python train.py --arch="regnet" --model="multi-label image tagger" --dataset="flat shapes of many kinds, plain or patterned, on busy backdrops" --train_examples=48750 --image_size=48 --crop_scale_min=1 --horizontal_flip=false --translate=0.12 --norm="batchnorm" --activation="silu" --channel_attention="se" --depths=[3, 3, 8, 3] --kernel_size=3 --stem="deep" --widths=[96, 192, 384, 768] --num_labels=35 --init="orthogonal" --residual_init="none" --optimizer="muon" --muon_scale="match_rms_adamw" --lr=0.0065 --momentum=0.95 --nesterov=true --orthogonalizer="polar_express" --adamw_lr_other_params=0.001 --adaptive_grad_clip=0.05 --cautious_weight_decay=true --ema_decay=0.999 --steps=12300 --batch_size=256 --epochs=64.6 --lr_schedule="step" --warmup_steps=2460 --weight_decay=0.08 --adamw_weight_decay_other_params=0
Rows from block 10 of a small multi-label image tagger, named by matrix and row number. Rows with one number belong to one channel. Each number is 500 + 50 x the weight over its row's rms, rounded and kept within 0 to 999. All counts start at 0. Numbers have three digits each. After the name is the row's rms in percent of the matrix's.
After each channel's rows are labels from the 100 images, of 14848, where the channel reaches its highest value: "peak on" is the class under the peak. Only what is clearly more common there than usual is listed. The data: flat shapes of many kinds, plain or patterned, on busy backdrops. In brackets: how many of the 100, against the usual share in percent.
# convs1: grouped (24 groups) 3x3 conv (model.blocks.10.convs.1.weight, 384x16x3x3, each kernel summed), inputs within the group 0-15
# convs2: expand pointwise conv (model.blocks.10.convs.2.weight, 384x384x1x1, transposed), outputs 0-95

convs1.32 093:523457427492565435508449397513489469480586467485
convs2.32 109:486527483503497547470507574508479438488518465473514424497475510479531374516515530546465474423503468469499526515469490468535502494491514482542498434507486432493503502520475530421407546487503490424544478474499469527430440423547528507479441458436498551534470486554489472449442518498441368429
peak on: flower (28 vs 0.4)

convs1.28 088:511528568563448388463563497449469488497503440449
convs2.28 098:513537578473651527459528448583507465539497465454492495332509495427590479600506425505414525543465512490537522507513474451476532496535528491551554508447476511527474568500534473402514485457499449562407487477431446564436495548472456517550481522522426438587445533523374468445495468459454424490
peak on: ring (36 vs 0.6)

convs1.244 098:458477459481570446535556515403427505540505474578
convs2.244 096:520503539472488474495449511543519424517482544506498565503484585543476439456525573599456525386543522485497444532445479543546436474514490452446511473498490435467499482531482478479542455549533422477552544534557504430554521414480533437458451543464495538507457551384487452539404447466555505502
peak on: hexagon (62 vs 1)

convs1.150 105:462472539563481471549417527536504430476587419482
convs2.150 104:495466520399484467507438493414527589474540448472482509433469533479431477582531521428553502497449482447500510472480526511464511544494571462643483519418535467462506457457479481453475490520527496538468474516500478439578495501560513611525488412483511456465489353525478490442430498504514512590
peak on: triangle (37 vs 0.6)

convs1.80 107:461428498392558433503436468512457478514566474471
convs2.80 110:440502505458527380444488532483589479370514495429552531423553483545456504524535541648520495442507500555639479563508577489574515493502507553769523497476503516496493434483530627489493430497523522406520534472543436515492521456519538528501467474561460482466478569527555519567401484525464483450
peak on: semicircle (58 vs 0.5); crescent (25 vs 0.3)

convs1.13 138:538517491520461568535516483490463506505566653477
convs2.13 093:501475484475485563521475416448530583463545486522442510502474537517522478537510396483473502517506515439466556477521525421512421496457517389453518450474461417447517503543421481511463470570564528581537458575442468548452479440463517541416449564445504478494632405436487469519474421480445465492
peak on: flower (63 vs 0.4)

convs1.371 095:504438502488493560477471598507546408596477515473
convs2.371 104:503489534583499503489563510581491524487554480493409452423505426485587435521379528526382527493478524497547574475535476495501430570435416495488454498412578570632465444513510484500551499517554548439477500457497492564478545453511413579547448455522498435490492515434541526439447513613454455538
peak on: hexagon (86 vs 1)

convs1.309 073:452482492416488498431494429554439462573511440556
convs2.309 094:513517549618476426519510472499482519428522510518433490487560469452440477512528403607420421520567494500537508490489551452383456512493449505497492519530511503488505473483569500491568500535513495501490552588456504438453560528550550490532538454477531480466431523597453520449534554566543457557
peak on: triangle (45 vs 0.6); drop (29 vs 0.5)

convs1.232 102:590545538536569519458442590492421512487457493510
convs2.232 097:543448501542519449454473439530484451515469480489457469483504463444499425492461553533446618579537494462470505507537570416481539510499549484539556471440427377537485515507410384513387482496487416488477462499518400653511374553462491453424510478565439500451484478456528536475482498576511612520
peak on: ring (26 vs 0.6)

convs1.372 129:494448499494464478562593494484486445586477456402
convs2.372 102:507468488459419441482510566502469505571433457418549464452500495425493575563515558573474441407516487496518461431451622539452459541448497501479438600502575493545490562485517462482484550466503456552462536478401501392451430544494455560519486471575426480549468410444500542556532473493471481463
peak on: hexagon (49 vs 1)

convs1.98 075:530434479485568425427524489546465489568489407533
convs2.98 103:558582556512361581482549496483475558481411471605544459462509471444514504512539458515543500472498546527527562447429592471427557519437482531523412531607566542483485499434545535542359511537498505500487455525435481542419446439533449535498556507527491517478422566536511457511520527517539565585
peak on: flower (27 vs 0.4)

convs1.113 100:378513510447466499489438471508424566533444458498
convs2.113 105:453554563537508563390524438480443418391516517540550590571572531466433513460543418612538559499489491478523522485476593467522511472462489551620547564441441547500469502475496666478527472531424462460445534453514557539549519444489533509466557509510513494508415460499566540549613461469491600442
peak on: semicircle (37 vs 0.5)

convs1.227 090:572521515591549574482480511485423434457443482531
convs2.227 098:573486409503596516499434424411489520521501504626517559533462544459436442509528403521481556412490492446478463551445507586509472536489442484459488537541522508512460494525542400510477409528474463474534460505573558523507524530481428549540493485418573528616429558445460517492517443505552498590
peak on: ring (43 vs 0.6); gear (40 vs 0.7)

convs1.152 091:395509455463544477597481465471432512430537492495
convs2.152 100:475522450481551525565620508498603448479499577507576524537557493526510443449442572478526389541486496474595508562464560494525512552529555420477476504466512520507521508438466512507462425509503547494587497536646433460488519481476481515491561440491572538596438429376431520529442532501649474458
peak on: hexagon (73 vs 1)

convs1.231 072:532498479519514496533597557519447531539600527412
convs2.231 094:486540488493458569488431484412499469518533422518358494466451491496425564444556448515506454472533462493444466442643514544458508387533542461440431504444426420647461526510499445498471579517423548497473486463483549462506473512499489527491456481424507423572514462475501516464450540519398436548
peak on: ring (40 vs 0.6)

convs1.86 101:426487466401516454552521530479424473441462559540
convs2.86 098:433485575460554479578481478557619676450497510484514550518477595529481492446462508470520568473549470469555564578480426531368449520449497522546584570530496539495472532546482495517477516482470440546446479479435577457506487545526451571471513548530522495544389524524547524544516487481634501417
peak on: hexagon (88 vs 1)